A small class-conditioned image diffusion model, trained from scratch.
Model: 6.39M parameters, 48-pixel images, width 192.
Training: soap at rate 0.0019, batches of 128.
Data: trained on coloured fractals of 300 iterated function systems on busy backdrops, 48750 training examples, 70.4 epochs.
Rows from block 3 of a small class-conditioned image diffusion model, named by matrix and row number. Rows with one number within an expert belong to one neuron, the router's apart. Each number is 128 + 32 x the weight over its row's rms, rounded and kept within 0 to 255. All counts start at 0.
Before each expert's rows are labels from the 100 images, of 14976 (inputs lightly noised), where the router gives the expert most weight on average: "responds to" is what is common among them. Only what is clearly more common there than usual is listed. The data: coloured fractals of 300 iterated function systems on busy backdrops. In brackets: how many of the 100.
# router: slot weights (model.blocks.3.mlp.router.weight, 32x192, trained with AdamW), inputs 0-191
# up: expert up (model.blocks.3.mlp.up, 16x96x192), inputs 0-191
# down: expert down (model.blocks.3.mlp.down, 16x192x96, transposed), outputs 0-191

# expert 0
responds to: grey (46)
router.0 [174 112  57 118 103 175 138 118  79 133  77 190 139 127 179 183 157 121 122 167 140  72 113 101 125  96 152 129 113 120 134 135 135 129 110 101 120 140 136 107 116 127 114 147  52 127 135 112 162  98 153  57 193 129 162 142  95 135 113 197  96 125 123 131 123 123 132 141 103 168 136  92 132  75  78 110 147 153 147 140 147 180 163 124 147 133  97 113 117 108 111  80 114 104 153  20 146 112 139 174 110 158 139 125 183 144 178 162  47 101  85 103 188 135 114 124 115  69 133 133 147 130 133 123 110 122 133 101  90 162 130 135 142 123 163 149 184 142 168 116  72  43 166  71 108 161  96 101 113 144 124 171 139 116 160 155 169  88 130 102 126 132 184 119 167  73 116 176 124  83  85 126 153 125 164 195 127 111 131 163 163 113 131  97 117 109  90 165  97 139 166 195]
router.1 [169 140  62 147 101 185 132 136  82 158  94 152 166 119 125 220 126 162 137 148  92 132 142 128 161 122 147 174 120 101  95 145 125 113 130 145 136 123 210 106 144 141 130 127 121  95  91 104 103 140 162 139 208 118 102 125 114 114 118 133 177 171 122 123 132 108 102 103 174 161 130  86 125 148 137 107  90  92 103 151 160 104 138 178 146 161  68 152 128 134 133  87  88  89  87  12 132 114 141 154 113 133 114  88 162 156 112  84  69  74 120  98 211 112 112  69  97 120  55 160 144 121 127 113 161  96 145 101 121 110 160 142 107 166 116 170  97 105 160 122 123 107 181  93 146  90  64 107 117 112 119 147 142 144 179 147 175 117 127  86 114 113 231 128 153  92  84 155 114  92 106 156 160 151 181 162 116 156 146 103  88 109 141 128 108 125 100 122 101 154 157 103]
up.1 [ 84 155 139 117 170 124 155 119  98  82 146 117 151 138 145 162 115  86 141 134 157 172  98 135  82 158  91 121 121 125  56 142 137 114 113 151 128 138 123  65 130 162 144 163 127  63 163 115 125 161 204 151 164 150 173 143 183 145  99 108  55 169 146 100  74 108 136 178 183 154 118 177 120 115 137 119 107 142  74 152 184 138 177 156 168  84 119 121 197 162 101 101 135  91 125  88 141 139 135 117 136 138 107 146 120 158 128  97 143 152 135 114 133 190 126 162 135  69 109 118 136 128  96 110  98  69 162 142 100 139  86 133 101  58 181 158 138 115 130  83 127 110 186 164 110  74 130 120 121 103 144 146 143 169 137 141 172  68 103 116 139  17  97  85  60 136 109 133 136 144 138 171 137 163 173 140 110 180  76 126 147  75 148 132 135 128 130 124  56 151  99 137]
down.1 [177  60 131 113 142 137 139  91 179 115 118 111 104 124 121 152 112 166 111 174 138 122 105 120 113 111 165  77 144 155 174 112 163 134 140 145 182 170  56 132 117  97 135 129 114 139 108 114 151 100 104 130 185 117 122 121 165 129 176 105 240 182 127 130 146 158 166 109  91 145 115 158 143 147 129  62 189  97 118  90 112  86  85  56 126 131 121 154 164 172  87 103 141 118 132 127 118 134 128 121 185 144 138 102 146 186 145  97 132  88  81 145  45 128  98 134 154 182 130 113 117  72 118 165 153 115 135 110 226 122 166 119 140 144 148 155 165 149  61  85 130  93 165 138 138 105 113 138 171 140 139 126 116 125 140 178 117 193 104 121 161  92 121 196  10 137 114 133 118 126 115  93 108 109 175 118 161 127  94 144 119 146 159 105 105 154 117 138 115 162 103 120]
up.2 [ 59 144 158 144  89 167 149 141  87  82 150 127 121 108  60 101  94 135 119  84 124 140  47  86  92 135 152 147 131  92 187 139  81  95 149 141 127 152 157 123 109 105 147 139 114 143 186 130  89 101  72 114 200  92  68 144 166 122 134 112 119 143 141  74 174  86 103 190 132 147 167  92 146 117  96 171  79 134 147 138 153 137 120 131 123 116 148 120 110 124 129 108 119 153  81 115 111 150 149 127 156 162 114 143 134 134  81 228 162 119 188 135  93 183 115 158 125  97 136  78 125 158 127 111  44 133 108 161 134 143 150 152 109 125 145  93 115 149 123 118 107 119 144 137 113  89 152 113 180  54 153 108 118  90 150  91 150  81 110 129 137 128 125 116 150 149 131 115 228 144 101 101  20 149 131 128 113 144 142 177 157 189 101 142 121 124 153  74 123 141 112 186]
down.2 [126  83 134 124 146 131 119 118 171  98 125 116 144 120 193 108 141 179  94 172 135 129 124 147 167 106 160 103 112  95 113 132  57 148  70 146 119 189 126 143 124 147 110 104 138 184 158 126 135  99  72 126 199  85  96 150 156  98 116 141 128 116 138 150 174 155  99 133 170 139 160 163 118 171 126 106 181  48 124 105 167 143 133  90 153  88 118 154 114 161  99 105 138 153  96 105 123 105 113 122 151 142 139 116 109 146 201 179 113 102 130 121 171  83 178  86  53 161 130 161 122  86  39 119 138 193 127 140 166  82 124 137 107 143 137 112 117 119 134  81 163 155 120 123 130  97 116 100  67  86 146 113 133 136  97  82 130 201 105 118 125 188 118 121 107 103 139 119 220 133 112 176 209  97 160 130  93 109 146 136 147  53 113  69 127 157 122 118 119  82 120 178]
up.3 [134 195  87 137 101 146 155  99 203  76 134 130 154 142 105 130  89 128 156 134 108 126 158 128 109  88  98 100 153 127 106 117 148 159 116 133 108 106  91  75  49 150 154 149 155 117 109 100  88 151  84 190 124 105  58 146 146 100  95  95 108 119  92 120 153 135 146 128 140 114 142 101 128  78 111 119 141 133 181 176 174 150  74 146 146 104 152 126 137 142 203  61  97 147 171 189 123 147 119 138 142 133  94 147 118 124 148 124 230 142 146 120 124 163 105 133 136 130 134 152 103  93 144 130 183 119 100 133 133 166 154 126  76 132 106  68 143 121 101 142 119  89 146 126 168  96 181  99 118 133 129 120 132 133 133 136 135 190 110 135 119 108 128  53 141 138 162  74 115 175 181 140 119  59  88 112 129 200  60 106 200 165  93  68  74  76 143 173 131 146 114  96]
down.3 [105 105  56 122 152 192 153 144  75 117  91 111 148  89 123 100 134 161 140 125 148 186 143 132 124 167 128 119 115 115 147 121 134  86 139  64 129 123 120 155  41 144  84 139 161 124 176 147 163 143 118 125 210  86 133 147 124 149  70  82  97 104 131 111 138  91 145 149  95 142 134 178 190 107  55 107 110 124 152 158 128 146 142 190 165 132 145 154 135 153 174  99 191 124 208 103 130 153 116 143 114 125 109 113 144 135  94 124 104 140 125 127  94 117 119 124 118  81 146 126 137 104 120  55 109 126  57  76 173 133 117 106  73 136 141  97 131  74 152 130  86 149  98 142  93 126 178 122 138  89 159 101 132 172  69 145 125  50 139 121 122  64  60 148 115 135 144 148  37  90  91 132 169 130 107 143 112 152 155 115 114 164 129  46 122 153 147 150 142  91 119 106]

# expert 6
responds to: dense (93)
router.12 [ 98 178 101 138  81 149 152 129 120 113  98 159 130 142 203 116 111 117 110 139  95  85 148 146 114 182 156  88  70 143 103 129 151 151 140 115 115 116 108 148 127 130 131 157 113 166 124 190  84 136 162 162 102 162 131 136  99 126  97 153  73  96  73 140 135 145 127 137 136 157  61 118 127 162 100 142 116 149 107 192 116 118 156 115 122 125 180 155 125  86 141 155 170  99 116 151 152 119 168 124 186 113  99 127 151 177 136 153 141 109 109 164 169 126 128  98 105 127 128 113 156 133 107  85 150  52 101 131 166 161  83  82 179 124  92  79 180 124 195 149  83 146 125 124 117 163 118  75 116 161 105 138 132 140 137  50 207  98 144 107 114 141 145  88 155 130 169  83 190  83  94 135 160 110 145  86 105 149  95 167 219 139 101 183 159 134  40 195 171  98 121 128]
router.13 [180 104 176 129  98 118 134  92 159 169 120 116 132  84 138 140  98  94 125 153 104  92 100 146  93 103 110 136 152 138 150  77 155 123 105  98 206 178 101 131 168 134 119 158 167 111 109 115 155  95 159 115 123 195 146 128 136 154  96 124 115  96  90 109  86 142 222 130 106 130 123 103 159 122  98 154 137 178 105 160 176 174  63 145 124  57 136 114 118 146 133 150 119  85 164 124 148 129 130 166 104  81 193 161 164 122  82 170 100 136  56 190 118 186 182 138 153 140 106 123 137  91 159 109  90 101 183 107 131 220 179 104 172 135 130 107 143 129 181 125 131 123 116 132 139 111 130 125  90 142 158  91 112 110 116 146 127 128 206 125 103 143  90 127  73 156 158 110 136 135 139 139  77 147 161  95  44 110 116 133 182  84 138  92 146 104  41 115 122 116 116 149]
up.1 [ 82 124 107 109 115 131 109 108 120 138 122 103 142 132 129 123 108 166 114 187 131 176 153 134 123 147 139 138 139  19 133 157 176 137 162 138 148 173  85 168 190 197 139 132 109 200  99 144 152 126  30  57 156 154 194 158 115 175 157 138 155 137 139  97 130 134  96 162 126 147 162 171 154 104 153 141 147  35 142 106 205 160  85  78 122 105  96 161 162 154 122 137 116 134 164 128 156 231 108 111 168 155 146 104 123  98 133 116 110 175  97  79 136 109 121 125 143 140 164 113 153 141 196 123 147 106 135 128 134 111 126 120 102 131 160 148 106 161 136 148 100  91 176 162 116 105  91 130 117 111 142 126 198 121 132 185 132 115 115 151 169 132 138 109  67 189 138 133  66 149  42 120 142 140  94 121 129 143 162 135 127 102 154 123 132 115 139 147 116 100 122  79]
down.1 [175 173 143 127 107 124 121 119 120 164 124 145  95 135 141 145 116 177 131  80 145  95 198  90 140 108 118 123 108  36 117 117 157 113  68  71 130 130 182 104 181  95 129 117 144  83 153  83 109 138  10 106 133 154 114 152  74 184 160 127 102 110 129 131 157 114  98  96 112 154 113  87 106 131 157 151  78  47 108 138  60 158 169 139 101 122  71  81 104 105 110 152  96 133 146 132 116   2 139 121 138 149 105 161 105 100 148  91 142 163 144 185 132 181 128 121 129 104  82 163 113 118 171 148 142 129 145 127 116 138 148 122 162 118 138 136 132 105 132 132 140 138 105 155 148 183 163 128 152 135 173  97  70 122 170 143 111 171  98  84 151 110 113  93  82 106 114 127  84 149 207 165  80 124 138 153 109 103  90 125 100 118 169 154 116 136 139 148 138 181 146 143]
up.2 [143 220  86 117 129 121 177 138 119 115 115 183 140 152 134 166 143 103 104 142 137 114 172  83 155 215 130 132  85 106 123 129 107 131 132 131  38  39 104 106 117 125 113  78 111 150 204 124  42 157 119 135 107 135  83 134 109 100 145 109 109 137 124 162 171 131  85 142 113 142 111 150 136 142 124 148 135  94 135 135 124 113 142 124 120 124 145 155 139 114  94 180 179 121  89 140 124 132 120 107 160 126  92 112  83 136 172 118 156 154 136 142 136  85  84  99  88  99 163  68 117 158 126 150 184 111 118 130 215  45  94 114 113 106 126 149 162 131 116 159 137 117 186  97  88 226  71  91 105  86 106 148 147 159 137  90 166 108 104 106 103 131 161 125 168 108  83 155 147  94 133  94 168  83 123 158 192 177 153 178 101 152  92 142 139 135 122 133 152 152 126  94]
down.2 [146 134 144 127 114 188 109  87 148  69  93 145 118 116  87 142 126 171 138 129 119 146  60 131 134 125 153 119 137 165 115 140 167 108  60 104 252 148  88 159 185  81 107  79 142 153  92 133 144 132 112 138 132 130 149 122 135 160 151  81 136 146 108 153 118 136 140  96  97 124  93 144  41 117 158 154 176 134 176 180 136 115 168 155 182  69 110 151 125 173 175  92  91 125 132 107 199 132 117 112  82 149 182 161 106 122 127 198 119 131  65  69 129 124 168 122 133  88 100  75 114 111 114 130 115 105 141 129  99  90  81  79 119  89 105 107 140 149 106 108 138 107  99 168 150  94 110  90 145 107 135 134 154 128 111 106 169 124 159 113 143  94 118 136 150 143 181 120 185 146 163 105 185 143 178 129  45 144 141 109 152 154 107 201 137 123 187 141 171 139 145 119]
up.3 [132 180  61  93  93 134 138 152 164  84  47 129 106 142 127 132 145 173 112 173 150 150 172 141 124 156 134 141 103 195  80 130 134 144  68 135 102 103 162 119 110 127 126 158 112 149  98 146  76 161 105 113 115 100 142 137  85  99 167 172 107 105 120 181 137 126  96 110 144  90  98 108 119 127  90 132  83 154 163 185 133 117 218  86 122 130 175 131 114 140 128 150 146 143 128 159 136 108 146 119 159 130 100  92  36 159 163  96 184 111 125 167 172 135  86  99 123 111  52  99 109 171 152 113 168  67  82 130 164  72  98 113 137 153  63 169 156  70 114 126  82 153 148 124  68 116 124 126 149  99 182 143 149 134 164 106  96 116 181  84 124 173 131 138 145 142  52 183 126 143 114 134 181 110 132 128 129 168  97 136 194 120 158 149 165 181 136 143 131 133 121 113]
down.3 [125 102  92 133 127 143 205  80  92 107 216 136 149 108 100  59  85 159 137 175  97 116 102  96 118 142 138 135  76 183 198 139 156 115 131 151 113  56 129 128  86  95 133 137 135  81 154 113  79 165  83 136 107 119 143 118  89 105 175  80 112 119 119  62 112 136 120 136 153  47 118 193 170 110 101 139 167 161 192 144 102  99  35 203 125 143 185 142 143 148 122 113 142 124 135 139 103 125 123 102 115 111 161 129 133 152 122  94 201 110 151 111 120  94 121 154 123 100 210 115 123 145 169 133  72 169 110 126 125 215 146 126 147 110  67 136 164 159 127 150 120 105 154 126  52 113 150 147 101 123 142 112 146 138 104 102 139 132 154 135 125 142 142 137  84 120 117 120 116 109 139 100  86 120 144  99  57 126 184  97 143 111 179 147 125 114  99 131 130 164 137 152]

# expert 10
responds to: sparse (99); teal (26)
router.20 [158  76 119 172 122 112 126 126 160  89  91 150  94 102 149 160  90  81 127 141 154 141 115  94  93 163 112 159  89  92 113 121 114  78 152 138 129 129  82 121 145 101  89 172 117 109 130  96 141  85 121 108  89 111 136 161 115 177  77 115 166  87 104  79  61 150 117 110  91 112 111 180 145  88 132 213 114 165 120 171  88 125 108 120 138 108 199 126 181 125  76 191 151 131 169 122 118 128 148 157 165  83 199 160 137 115  95 132 123 129  95 160 111  66 131 145 114 109 100 116  84  38 106  96 121 120 116 133 110 158 141 147 188 165 170 139 157  95 142 144  71 112 145  95 128 140 112 185  89  80 144  92 160 117 155  43 179 136 117 116  85 125  96 178 118  90  91 129 174 104 119 114 108 105 159 150 109 144  86 166 190  90 149 133 141 167  79  97 107 109  86 116]
router.21 [139 164 106 143 127 136 164 106 130 158  92 138 131 156 142 180  75 130  96 146 105 157 157 163 149 107 140 173 145 120  85 133 143 126 126 130 158 109 145 132 106 166 139  90  97 117 133  99  97 174 159 183 138  69 114 110 154 149 138 121 130 162 120 110 132 117 121  63 156 125 147 128  24 172 114  98  93 154 102 116 147 173 121 151 129 130 134  90 121 128 146 125 100 112 131 137  79 131 100 143 129 130 149  62 125 161 171  64 137  95 132 172 140 124 132  67 118  97 106 102 163 142 128 135 148 107 133 143 165  91 188  78 109  58 117 161  70 172  91 123 149  77 177  90 146  76  68 101 116 124 167 114  71 201 192 134 182 112 139 132 115  11 143 101 131 161 127 161  92 110 112 144  94 172 146 126 101 142 124 212  67 172 156 113 146 147 121 158  93 147 178 129]
up.1 [134 176 137  73 122 141 129 110 176  87 156 128 137 100  73  84 206 122 171  98 123 103 111 136  61  68 145 144 134 119 116 102 129 131  96  69 139 178  92 154 108 110 150 163 111  81  77 136 153 150 114 203 132 135 152 141 108  89 112 108 164 137 125 100 129 162 145 103 139 161 167  65 115 143 143 129 141 152 132  90 124 174 133  97 117  54  81 131 119 148 131 177 102 136 151 171 144 122 110 179  89 136 104 121 165 125  61 109 120  66  92 104 118 165 126 118 115 163 150 137 128  98 146 185 172  67 129 125 145 135 153 144  90 171  79 130  85 119  72 123 179 119  75 165 103 161 103 151 127 153 144 103 112 167  86 140 113  80  90 173 132 139 129 147 227 101 152 142 126  87 145 152 123 108 154 118 109 110 121  85 154 105 118  94 115  87 101 190 189 202 178 130]
down.1 [140 109 109 148 122 130 101 110  89 101  99 125 134 128  93 102 112 107 159 154 148 141 119  87 171 175 112  81  90 140 182 166 107  74 133  37 140 212 142 120 158 138  72  92 164 100 148 117 174 185 100 166 148 179 119 146  91 110 186 120 157 105 171 153 115 132 140 128 107 152 118 200 165 148 115 125 117 142 126 159 128 115 109 139 144 144 143 145  98 140 182 115 120 136 160 135 111 151 145 153 131 108 142 102  98 161 154  73 134 112 156 111  93 149 182 122 129 136 156  77 128 103 148 105  33 181  57 132 154 103 195 145 139 126 138 121  60 118 101 106 120 122 150 137 108 170 181 119 192 162 119  88 115 151 158 150 107 170 165 123 130 105  85 113 255 144 135 112 116 146  97 138  99 158 116 115 133 133  92 136 167 108 130 119  82 139 180 173 145  99  68 167]
up.2 [146 123 160 165 115 176 114 119 111 161 127 107  92 140 152 126 119 159 117 103 164  98  69 159 164 142 182 135 117 136 148 123 107 109 136  93 146 150 143  98  94 145 182 131 177 118  77  96 120 130 139 241 130  98 117 154 109 126  84 181 120 158 121 114 171 123 134 137 162  79 150 142 149 216 101 114  66  98  82 149  72 129 177 140 120 106  53 167 112  86 157 117  95 112 171 102 171 124 113 154  59 187 117 149 180 118 128 182 156  93  88 107 120 118  81  94  60 158 137 122 134 179 145 179  41  76 150 112 152 128 166  86 136 125 106 134 154 169  75  97 122 160 143 147 107 182 119  99 118 145 126 169  80 115 112 140 151 161  92 138  76 145  69  79 146 133 132 140 139  83 153 107 149 136 133 124 118 112 160 115 125 173 114 121 140 104  90 151 158 116 144 184]
down.2 [150 129 108 124 111 141  57 127 155 126 141 187 176 193 117 193  83 137  96 148 125  75 123 106 147 129 140 112 127 188  93 100 140 135 137 163  80 136 117 130 108 104  94  88  84 125 153  90 162  74 133 138 168 124 230 152 128 149  88 126 155 123  69 183 158 100 130  56 103 113 138 148 106 129 144 123 173  98 132 148 164 158 118 101 101 131  81 125 134 101 161 108 136 163 143  87 108 168 104 158 107 195 179  83 152 135 112 136 133 131 133 144 121 109 115 138  95 113  84 107  90  46  93 158 198 106 169 195  99 120 123 153 117 127 137 140 106 113 115 127  71 169 117 179 151 121 203 149 139 127  95  74 134 117 143 131  65 189 126 149  92 146 157 113 122 154 154 129  87 105 177 105 138 136 135 155  55 180 102 120 158 134  93 141 121 119 107 191 112 110  97 178]
up.3 [158 107 123 146  67 167  65 131 144 103 156  66 161 108 125 121 151 123 114 104 166 131  61  97  94 131  99 127 126 102 129 104 115 123 138 174 103 140 108 146 176  91  76 180 163 154  66 134 177  75 107 101 146 179 117 148 151 185 105 168 124  95 162 106 114 168 164 182 105 133 131 165 187 139 101 108 130  94 101 165 121 133 119 141  96 113 110 166 173 124 167 131  84 106 107  72 146 109 125 145 103 121 125 180 103 135 137 208 127 113 101  82 140 136 106 132 152 116 142 154 148 160 152 137 116 149 156 158  65 130  73 147 136 174 151 120 105 137 196 178 160 170  62 172 192 118 172 127  85 148 145 142 177  58 126 151 143 148 116 212 173  70 146 135  76 121 129 131 130 137 164 118 108 130 136  82 117 132 165  99  83  99 102 102 139 113  58  97 107 151 101 168]
down.3 [ 88 172 127 144 199 143  63  90  85  94 115 151  97 136 196 129  74 116 116 121 147 134 148 140 132 136 125 129 147 112 127  84 144 113  90 161 100 173 142  91 144 152 148  89 116 161 181  99 127  76  73 120 133 178  76 148 135 141  37 151 146 132 105 142 135 129 149 112 100  98 123 127 189 113 124 119 123 127  99 167 122  81  88  70 110 127 123 114 143  68 168 143 159 101 138 133 126 109 117 139 107 121 155 104 111 113 125 141 161 115 145 162 126 103 173 122  90 134 129  89 108 101 126  90 145 149 122 182 163  60 178 152 200 135 127  68 174 145  85 123  66 103 154 197 194 106  24 152 171 128 138  90  58  79 159 125 127 161  92  97 105 167 116 131 112 144 162 173 131 169  79 132 163 151 118  92  69 132 100 141 105 179 104 119 119 138 156 127 143 137 167 118]

# expert 13
responds to: sparse (86); grey (40); orange (26)
router.26 [176 146  94 114  96 150 136 120  87 165 120 142 136 185 108 127 104 145 140 133 149  69 117 157 132 108 101 163 147 157 192 156 162 126 160 161 107  84 160 126 122 167 113 108 129  98 135 177  92 138 127 125 158 131  86  61 117  98 134 115 127 177 143 100 130 130 110 159 204  71 158 113 120 101 153 125  90 110 140 114 132 165 117 172 107 112  96 124 133 131 122 134  93 125 116  84 126 107 161 137 102 148 166 138 142 129 195  97 123  85 165 137 120  82 118  84 122 133 122 120 162 199 138 112 153 138  99 120 177 142 174 116  98 115 141 172  96 138 105  90 152  54 192 120 162  70  61 116 161 113 126 111 157 237 175 128 133  88 124  15  38 100 124 139 150  67 159 178  91 113 101 110 119 139 111 109  97 167 107 143  89 142 148 157 158 158 162 166  97 115 165 146]
router.27 [186 172 177 181 102 103 129 147 131 132 148 120 153 133 125 137  48 138 118 113 111  67 124 119 163  89 135 110 148 105 123 141 183  60 161 166 139 145 173 193 140 168  90 120 150 115 132  90  78 137 125 162 129  88 130 138 147 140 138  89 120 140 103 100 109 132 153 126 168 105 161  98 120 125  91 124  86 116  98 125 144 123  78 136 132  98 161 106  83 140 143 177  84 104 173 114 146 216 142 182 134 155 112  75 158 119 134  54 132  82 139 138 127 152  46  90  90 127 115 127 125  88 109 110 146 108 158 147 127  75 210 132 102  85  97 112   4 166 107 125 145  92 156  84 176 190  67 143 122 142  68 154 126 127 109 123 113  91 145 119  89 149 112 104 142 145 154 141 108 130 153 186 116 144 139 107 104 123 109 172 103 180 114 119 106  86 129 124 110 118 184 129]
up.1 [162 116 142  49 186 159 150 125  91 156 145 160 152 109 168 158  88 104 166 158 154 118 129 112 147  96 158 126 179  78 122 116 105 107 147 129 144 171 111 164 113 186 126 154 166  98 110 174 127 114 149 130 144 132 154 108 110  76  82  86  99 130 131 130 143 144 135 132 125 103 190 108 115 182  93 134  57 123  75 145 138  53 155  96 119 146  84 108 143 101 114 139  92 165 163  91  96 166 149  85 158  88 173 145 174 130 112  95 148 149 153  42 106 108 124 135 127 125 152 150 112 165 114  81  54 164 110 143  79 161 127 152  88 126 183 128 122 143 110 184 102  90  23 219 124 150 151 149  61 181  94 141  98 168 137  99 128 149 183 157 102 132 106 131 106 186 159 119 145 154 122 171 144 156 172 129 114 119  97  93 147 122 162 107 114 140 100 119 100 125 107 132]
down.1 [ 85 109 141 156  69 163 160 132 143 172  96  99 139 114 120  98 136  61  78 144 104 140 104 176 104 197 134 161 177 119 171 122 113 166  98 114 125 140 153 120 121  82 101  91  85 157 152  94 108 130 170 154 133 128 145  77 119  95 121 147 134 114 101 144 119 135 139 140 145  78 169 123 118  34 127 136 175 144  47  92 106 121 105 156  87 139 100 160  71 143 125 132 115 142 140 126  87  88 104  76  96  84  96  95 128 105 168 113  90 182  81 160 151 123 109 108 158 168 103 106 145  83 118 171 200 150 123 112 166 165 129 121 116 177 187 126  82 104  85 168 136 163 182 205 190 116 134 116 156 186 115 111 148 171 121 105 156 111 180 104 122 140 183  85 152  77 130 147 133 194 133  82  72  89 129 141 139  74 130 115 139 132 117 105 149  99 142 144  94 169 136 126]
up.2 [ 56 148 193 119 160 141 139 162 114 142 143 127 142 105 180  91 116 160 161 122 147  53  81 137 130  84  12 136  95  85 205 167 132 151 135  94 181 114 195  99 114 171 157 120 206 103 155 104  81 104 109 150 101 149 106 113 166 123 136 115 144 110 121 126 100 131 106  89 117  95 162 117 106 134 156 128 111 110  87 136 133  72 183 171  93 124 168 160 115 125 110 123 122 108 117 131 183  73 197  63  68 106 115  94 151 143 103 153 105  98 162 135 117 127  92 148 148 112 108 128 141 135 137 118 130  98 123  98 135 187 150  85 137 144  87  49 156  70 119  95  87 214 151 198 126  99 110 144 117 143 187 116 122 149 102 114 129 139 116  93 155 130 135 130 150 139 130 129 123 117  82 113 133 132 149  99 153 124 116 102 146 125 124 160 110 200 104  82 129 146 136 176]
down.2 [224 124 156 154  72 141 148  99  75  98 120 133  78  83  81 139 124 123  97 129 125 147 148 104 158 197  72 119  60 102 101 176 104 125 141 134 127  93 113  93 135 121  98 133  99 182 134 143  90 141  96 101  74 162 110 119 134  67 130 120 101 122 170 111 103 149 115 173  94 146 150 129 184 117 126 126 113 106  59 139 143  91 103 110  77 153 154 105 121 114 123 150 129  91 133 150 152 186  97  57 165  80 131 118 133 147 166  78 110 116 119 118 162  68 206 121 162 151 185 133 120 106 137 143 122 144 113 121 118  57 173  67 140  92  81  71 152 190 159  96 119  81 124 174 144  86  79 142 149 144 116 129 117 142 134 132 101  84  84 170 153  70  86 117 143 121 141 111  93 135 123 125 122 137 133  88 193 102  82 159 102 176 141 137 120  95 162 104 173 110  94 140]
up.3 [ 96 136 141 146 129 126 111 135 122  88 158 133 114  95 123 150 131 119 147 143 151 114 134 152 168  78 184 119 150  96 118 123 149  87 192 116  98 134 140 123 111 140 129 153 155 137 119 130 130  84 122 178 131 120  92 149 155 166 127 171 154 134  98 137  89 119 143 153 147 165  54 151 133 132  77 141 134 118 132 159 121 133 117  76 161 164 170 116 173  58 151 137 116 127 187  78 228 147 128  88 201 118 127 146  47 135  39 157 173 103 168 100 146 127 134 121 116 134 203 114 121 116 135 170 104 175 138 117 127 160 228  87 136 127 238 118 142 117 131 157 116 136 111 125 132 126 110 131 103 139 171 155 152 163 114 164 174 142 126 124 153 136 102 141 105 116 195 112 131  74  35 126 158 127  97 107 133 125 122  96 119 183 124 180 106 145 136 108  89  98 150 201]
down.3 [136 133 135 109 163 144 111 132 126 122 123 143 190  92 154 138 101 137 162 114 119 119  84  92  55 150 143 146 148 122 142  84 136 159  69 117 127  71 161  82 131 136 110  99  69 117 146 124 163 131 167 138 123  93 100 123 139 195 138  76  96 128 191 132  92  99 151  99 149 156  91 123  86 152  62 156  96 118  72 171 157 137 105 141 125 132 166 158 191  78 160 168 131 122 187  74 153 109  94 101  49 144 121 127  61 122 234 114 117 127  78 148 151 118 109 158 125 135  88 104 124 155 123  74 117 101 138 106 111 133  99 105 120 148 173 125 138 170 104 182 147 124 148 137 137 138 126 142 168 114 185 148 112 151 129 155 107  62  95 132 143 127 134  94 180 125 192 138 155  84 200 146 115 146  71  77 123 120 128 136  78  83 117 186 108 126 117 167  84 134 101 187]